A small contrastive image-text model, trained from scratch.
Model: encoder norm layernorm, encoder activation geglu, encoder layers 12, encoder width 192, text encoder norm layernorm, text encoder activation star_relu.
Rows from block 6 of the image encoder of a small contrastive image-text model, named by matrix and row number. Rows with one number belong to one neuron. Each number is 128 + 32 x the weight over its row's rms, rounded and kept within 0 to 255. All counts start at 0.
After each neuron's rows are labels from the 100 images, of 14976, where the neuron reaches its largest size: "top examples" is what is common among them. Only what is clearly more common there than usual is listed. The data: patchworks of several textures. In brackets: how many of the 100.
# gate: MLP gate (encoder.blocks.6.mlp.gate.weight, 384x192), inputs 0-47
# fc1: MLP up (encoder.blocks.6.mlp.fc1.weight, 384x192), inputs 0-47
# fc2: MLP down (encoder.blocks.6.mlp.fc2.weight, 192x384, transposed), outputs 0-47

gate.115 [182 102 133 101 113 163 147 113 196  61 139 112 110 139 126 153 213 146 132 150  94 157 140 130  74  92 154 182  80 112 105 107 104 154 130  88 124  98 107  96 138  82 114  68 142  61 115  73]
fc1.115 [118 117 154  81 149 130 118 109 114 137 119 126 149  85  89 182 130 118 105  98 100  70  87  96 168 104 145 199 174 121  96 140 103 112 166 168 136 165 117 101 144 118 170 157  95 113  90 163]
fc2.115 [143 135  86 103 152 131 174 195 172 136 112 137 116 121 161  86 103 103 157 107 152 112 140 159 118 116 153 123 152 125 153 143 144  70 115  77 166 105 172 115  89 117  93 101 150 112 114 132]
top examples: checkered (70); triangles (28); centre pattern: checkered (25)

gate.359 [ 93 103  79  99  93 123 165 128  82  92 151 199 163 142 115 165  92 174 167 105 101 177 107 131  94 163 113 144 140 131 160 189 140 110 167 114 138  77 159  65  74 119 122 178 161 100  93 116]
fc1.359 [101 136 125  96 194 159 178 129 150 183  74 103 143 143 139 161 134  54  98 102 152  98 136  90 152 111 110 120 130 183  88 171 134 127 133 121 155 128 191 102 114 122  96 135 141 161 129 136]
fc2.359 [198 129  99 208 133  69 130  86  85 148 158 124 146 117 127  72 150 131 148  91 113 114  95 131 103 171 140 164 123 140 144 135 169 119 139 135 141 151  90 159 182  69 140  24 151 110  75 188]
top examples: honeycomb (76); patches: two (52); centre pattern: honeycomb (30); grid (27)

gate.120 [116 146 156  89 133  85 137  99 213 161 119  94  75 155 158  78  69   2 156 129 119  74 137  98 175 166 132 122 105 156 130 170 156 141 122 197 171 115 142 140 138 147 104 126 117 113 154 120]
fc1.120 [147  88  84 170 141 135 120 142  84 179 125 212 135  85  85 221  97 206 150 107 139 165 145 138 103 124 102 142 109 142  76 123  84 106 144 162 102 160 143  72 116 103 164  60 151 149  89 133]
fc2.120 [ 60 128 142  97 154 116 150 112 182  57 119 157 125 122 129 172 136 121 124 129  83 136 117 129  92 105 151 133 128 149 140 101 190  93  85  98 129  89 154 180 144 130 134 167 126 175  94  67]
top examples: spiral (47); rings (37); centre pattern: spiral (25)

gate.55 [198 133  83 140 153 105  86  84 139 136 122 143 168 134  84 176 139 153 174  99  88 160 126  93 106  84 159 196 121 171 162 103 130 155 160 129 112 111 106  86 119 126 172 187 163 153  72 143]
fc1.55 [208 149 120 158 169 130 100  86  87 144 100 156 112 127 150 127 149 121 153 118 153 116 135 149  87 121 123 126 135 130  88 141 104 199 114 122 168 130 124 129 147 151 171 129 146 193  65  87]
fc2.55 [ 96 112 118 148 104 191 193 144 151 175 108 140 154  87  98 106 145 154 106 158  99  68  76 133  68 124  88  94 114 181 205 155 136 147  94  82 110 138 207 179  90  77 186 148 125 120 122 155]
top examples: honeycomb (88); centre pattern: honeycomb (31)

gate.294 [ 79  64 132 134 190 155 112  48 163 144 168 155 151 169 160 147 200 118 155 180 171 166 105 132 148 152 101  89 122 116  96 135 161 125 172 170 158 135 137 146 141 153 135 150 142  91 173 109]
fc1.294 [199 149 172 137 121  82 144 148 150 137 103 174 127 107 141 163  95  59  86  70 155  93 109 106 100 102 177 106  77 128 136 122 123 141 107 107 149 119 133 135 135 117 123  86 143 182 120  72]
fc2.294 [118 107 120 155 122 134  99  89 100  37  90 110 167 156 152  87 154 199  88 139 184 166 115  94 182 131 126 131 186 189 119 107 144 158 132 189 113 121 232 154  61  86 183 125 160 133 158  99]
top examples: woven (61)

gate.289 [143 132  91 182 147 156 132 160 112 155 152 122 159 132 119 175 132 138  80 111 113 153  97 149 112 158 159 167 149 106  68 144 164 103 175 132 131 150 160  93  96  89 119 134 129 109  96  88]
fc1.289 [139 117 100 166 199 146  79 124 151 163 110 137 166 122 140 173 122 141  82 103 151 106  87 119 142 138 115 145 146 105 101 147 153 120 143 139 121 138  94 139  97  78 126 175 134  72 166 128]
fc2.289 [160  98 111 152 142 166 144 181 140 138 148 123 124 151 117  95  83 142 108 160 168 109  78 116 110 134 165  95 113 166 135 141 111 163 139 117 114  99 149  97 126 137 137  82 112 170 212 101]
top examples: honeycomb (70); centre pattern: honeycomb (27)

gate.11 [133  78  72 110 104  73  92 138 116  76 183 164  99 147  48 106 154 157 103 134 168 147 150 114  87 120  94 164  88 155 116  99 165 118 153 101 107 105 100 127 145  95 109 110 105 173  97  86]
fc1.11 [150 186 115 101 134 120 142  36 101 158  73 107 143  84 153 160  91 105 153 123 106 102 113 144  48 156 126 123 159  89 135 197 159 115 117 139 131 152 128 120 106 140 132 153 131  76 105 117]
fc2.11 [143 133  53 194  87 190 161 123 124 150 147 101 152 114 173  66 115 105 109 116  92 147 127 141 202 152 133  88  82  76 113  94 126 103 100 146 112  93  89  84  96 206 118  41 122 134 136  61]
top examples: spiral (44); diamond (41)

gate.275 [ 64 146 127 112 120 188 155 141 160 141 192 179 148 143 101 144 114  83 125 116 189 120 136 167 128 143 205 107 126 201 154 114 202 144 152  74  94 107 168 159 129  93 159 155  94  94 120 131]
fc1.275 [198  74 151 121 123  56 121 130 117 125  97 116 143 139 141  68 159 163 150 167  79 143 132 139 131 135 159 152 160  91 175  96 106 112 128 101 217 149 103 125 139 145 129 124 180 106 106 133]
fc2.275 [129 132 110 123  94 148  55 175 132 130 135  40 168 115 154 139 122 130 100 128 116  94 167 162 180 159 139 134 179 138 126 101 119 176 100 117 145 157 100 162 204  40 154 110 126 114  99 139]
top examples: spiral (71); centre pattern: spiral (31); rings (27)

gate.341 [ 81  94  70 202  66 114 116  98 166 120 153 133 119 121 165 144 115 159 119 110 125 149 173 157 142 134 126 123 137  65 107  45 195 137 177 124 143 175 134 127 179 127 136 147 111 136  37  90]
fc1.341 [138 148 165 166 132  95 129 129 158 113 112  99  69  61  97 114 110 121 137 100  98 135 115 180 101 135  99 115 148 129 125 137  77 108 205  79 151 151 156  56 149 150 129 121 153 165 145 148]
fc2.341 [153 142 143  95 102 111  93  88 156 108 111 191 156  74 108 111 121 101 120  60 140 153 143 120 174 133 127 109 191 131 116 107 174  85 120  65 174 113 119 120 129 143 158 177 147 135 146  84]
top examples: woven (77)

gate.278 [207 130 100  97 129  81 137 158  91 137 149 138  88 160 160  80 165 104 162 113 174 156  79 157  65 128  75 146  90  62 134 122 128 162 105 113 167 129 160 164 134 134 159 174 160 200 123 124]
fc1.278 [199 104 138 128 115  72  92 123 115 174 123 114 154 173 133 137 188 165 135 112 137 108 122  96 156 138 109 134 145 182 152 114 123  81 207 128 155 144 137 137  37 140 130  81 112 137 161  67]
fc2.278 [123  94 143 131 138  83 201  89 136 122 116 143 126 142 126  92 115  47 126 157  71 168 155 113 108  83 141  90 113 116 107 143 100 112 168 124 111 114 166 102 139 124  77 130 136 127 138 124]
top examples: checkered (94); centre pattern: checkered (34)

gate.4 [136 156 156  92 118 165  79 106 167 103 109 140 116  35 133 111 155 150 117  99 141 117 168  97 120  60 179 157 129 213  90 156 135 103 124 152 134 165 151 116 180 122 126  74 194 170 148  79]
fc1.4 [139 174 153  95 149 141 105  92 110 130 122 144  77 101 150 101 164 181 123  98 155 119 168  96 113  53 198 198 144 172 150 111 104  74 129 184  79 137 125 140 121 129 150  94 155 157 163 148]
fc2.4 [147  99  82 103 134 188 139 103  79 174 159 147 155 176 128 165 133 128 180 130 122 143 109 128 119  76 145 102  78 109  66 152 124  94  69 156  64 108 129 154 122 119 172 182  67  73  83 135]
top examples: checkered (95); centre pattern: checkered (41)

gate.228 [106 121 121 124 113 127 116  90 179 103 203 121 108 117  75  91 106  86 143 104 164  84 139 135  91 103  91 103 162 100  74 116  86  89 148 171 156 131 171  80 123 140 174  89 109  95 127 163]
fc1.228 [111 133 154 170  99 141 120  56 132 113 175 188 144 130 151 110 118 114 153 139 137 115 111  92 102 101  93 148 116 100 106  95 144  96 152 163 126 116 105 101 102 144 183 187 131  83 131 137]
fc2.228 [167 130 122 189 198 135 129 216 132  93 119 134 152 168 118  32 135  84  95 130 144 131  56 105 131 139 133 186 102  82  85 107 146 115  97 145  78  78 111 115 110 120 122 106  99  99  94 137]
top examples: checkered (83); centre pattern: checkered (30); diamond (29)

gate.74 [ 72  93 147  99 196 161 111 150 123 138 153  77 142 120 111 130 137  94 103  90 166 114 166 160 133 170  91 122 108 117 189  70  95 135 165 156  84  96 115 136 135  76 109 108  98 106 155  76]
fc1.74 [ 77 105 121 113 152 149 132 189 144 115 159 105 111 187 153 151 154  58 103 129 149  89 117 151 154  83 109 174 108 180 162  52 141 114 155 153  76 152 111 151 106 124 130 127 109 155 145 130]
fc2.74 [150 120 143 177 108  77 142 132 116 116  95 138 178 164 143 128 121 126 108 126 139 164 169  86 101 166 113 135 145 126 170  92 131 150 121 161 148 115 147 111  99 166  94 110  98 144 153 146]
top examples: woven (29); looped (27)

gate.23 [127 123 129  99 135 124 123 131  99 124 117 101 133 149 171 147 185  87 149  81 112 138 103 142 119 156 181 122 198 110 162 153 167 166 127 122 121 103 179 201 130 102 148 125 171  97 130 123]
fc1.23 [155 113  96  87 159 174 122 120 103 100 151 117  58 133 179  97 122 191  81 160 156 153 163 147 101  97 109 120 150 123 118 111  71 192 123 170 137 177 119 151 117 100 149 159 108  46 123  98]
fc2.23 [126  58 130 103 123 153 159 153 110 136 175 126 151 117 106 130 140 112 165 112 171 141 136 163 164 164 128  92 117  91  99 140 131 167 186 136 121 105  85 174 113 106 121 170 153 140 178  76]
top examples: honeycomb (77); centre pattern: honeycomb (26)

gate.31 [120 120 108 117 114  89 141 144 151 150  95 111 161 101 111  86 123  95 155 149 194 118 173 151 138 165 160  96 166 186 168 161 138  71 153 120 169 127 125 159 111 122 144  66 105 114 153 142]
fc1.31 [120 114 112 114 120  93 136 152 151 148  44 141 166  86 116  91 121 104 147  91 143 120 160 166 134 180 175  92 185 183 146 165 132  84 130 106 163 107 144 165 136 135 136 105 123  80 126 149]
fc2.31 [131 126 166 126 151 115 130 132 116 126 135  99  95 158 120 123 139  51 124 175  78 136 124 146  79  70 113 143 166 161 118 152 148  91  11 157  92 147  63 154 161 154 130  85 131 112 108  74]
top examples: honeycomb (62); looped (39)

gate.255 [158 109 104 126  90 107  81 107 117  70 171 167 150 137 124 192 130 134 118 102 145 144 148 128  90 117 190 127  99  53 118 161 112 143 119 111 108  89 173 183 105 115 127 125 182  72 122 150]
fc1.255 [146 102 106 128 143 120 113  95 174 127  86 114 118 152 102 146 165 208  87  81  97 115 165 159 103  87 144 131 174 160 146 111 137  97 123  69 105 161 136 102 120 119 119 144 168 168 130 152]
fc2.255 [111  47  59 129  97 128 173 193 135 146 123 125 135 135 117 184 176 110 111 125 143 159 126 137 122 114  70 144 116 142 110 120  93 183  98 112 101 104 134 108 140 174 136 188 154 137 108 126]
top examples: grid (84); centre pattern: grid (28)

gate.250 [145 118 106 146 134 149 138 110 149 135 170 128 159  91 194 129 147 105 132 152 159 129 126  94 134 165 112 229 134 110 120 170 114 134 116 151 119 156 103 143 139 100 135  83 126  87 125 108]
fc1.250 [ 70 137 128 115 145  77 174 169 123 142 144 191 116 164  79 132 127 123 150 144  92 113 111 165 118  99 110 111 191 115 168 168  90 106 156  91 148 109 164  96  56 169 129 156 126 191 113 111]
fc2.250 [133 162 184 101 148  51 150 103 126 201 114 183 128  89  91 130 169  69 178 151 107  74 106 153 132 137 132 150  82 157 168 182  95 142 132 184 183  97 161 172 166 146 181  72 125 136 123 153]
top examples: woven (100); centre pattern: woven (33)

gate.211 [ 58 141 122 174 105 129 130  79 105  92 108 113  84 108 175 127 156 143 129 126  97 125 131 126  91 133 127 157 110 113 121 107 103  98 112 134 130 118 207 172 119 130  87 119 106  82 141 140]
fc1.211 [119 195  93 129 136 124 108  60 169 131 104  85 165  89 152 155  56 151  95 112 124  99 128 170 135 140 129 134 175 111  89 119 103 161 109 147 161 160 109 139 153 121  89 124 109  76 118 151]
fc2.211 [161 133 136 160 136  96  98 139 163 116 136 149  81 153  92 163 108 175 132 114 178 120 111 137 127  73 171 138 119 104 114  71 150 121 106 131 143 116 114 210 131  63  62 147 110  65 100 110]
top examples: woven (65); zigzag (30); centre pattern: woven (26)

gate.67 [123 123  77 128 138 126  82 131  96  91 108 114 115 198 124 143 126 119 185 129  97 171 135 108 184 143 179 108 162 170 145 101 138  75 176 128 125 149 125 105 125 185 190 104 108 116 133 139]
fc1.67 [164 112  76 129 140  63 148  71 103 146 134 131  89 113 116 152 149 134  80 140 176 166 121 130 126  86 144 148 115 192 143 116  96  87 128 123  82  35 169 175 115 177 134 125 104 161 127 111]
fc2.67 [135 171  96  90 131 119 185  93  98 147 112 143  73 110  70 121 159 167 158  93  74 219 139 155 124 114 166 120 150 112 129 114 135  84 120 118 132 160 156 168 115 155 161 126 106  99 125 160]
top examples: checkered (95); centre pattern: checkered (47)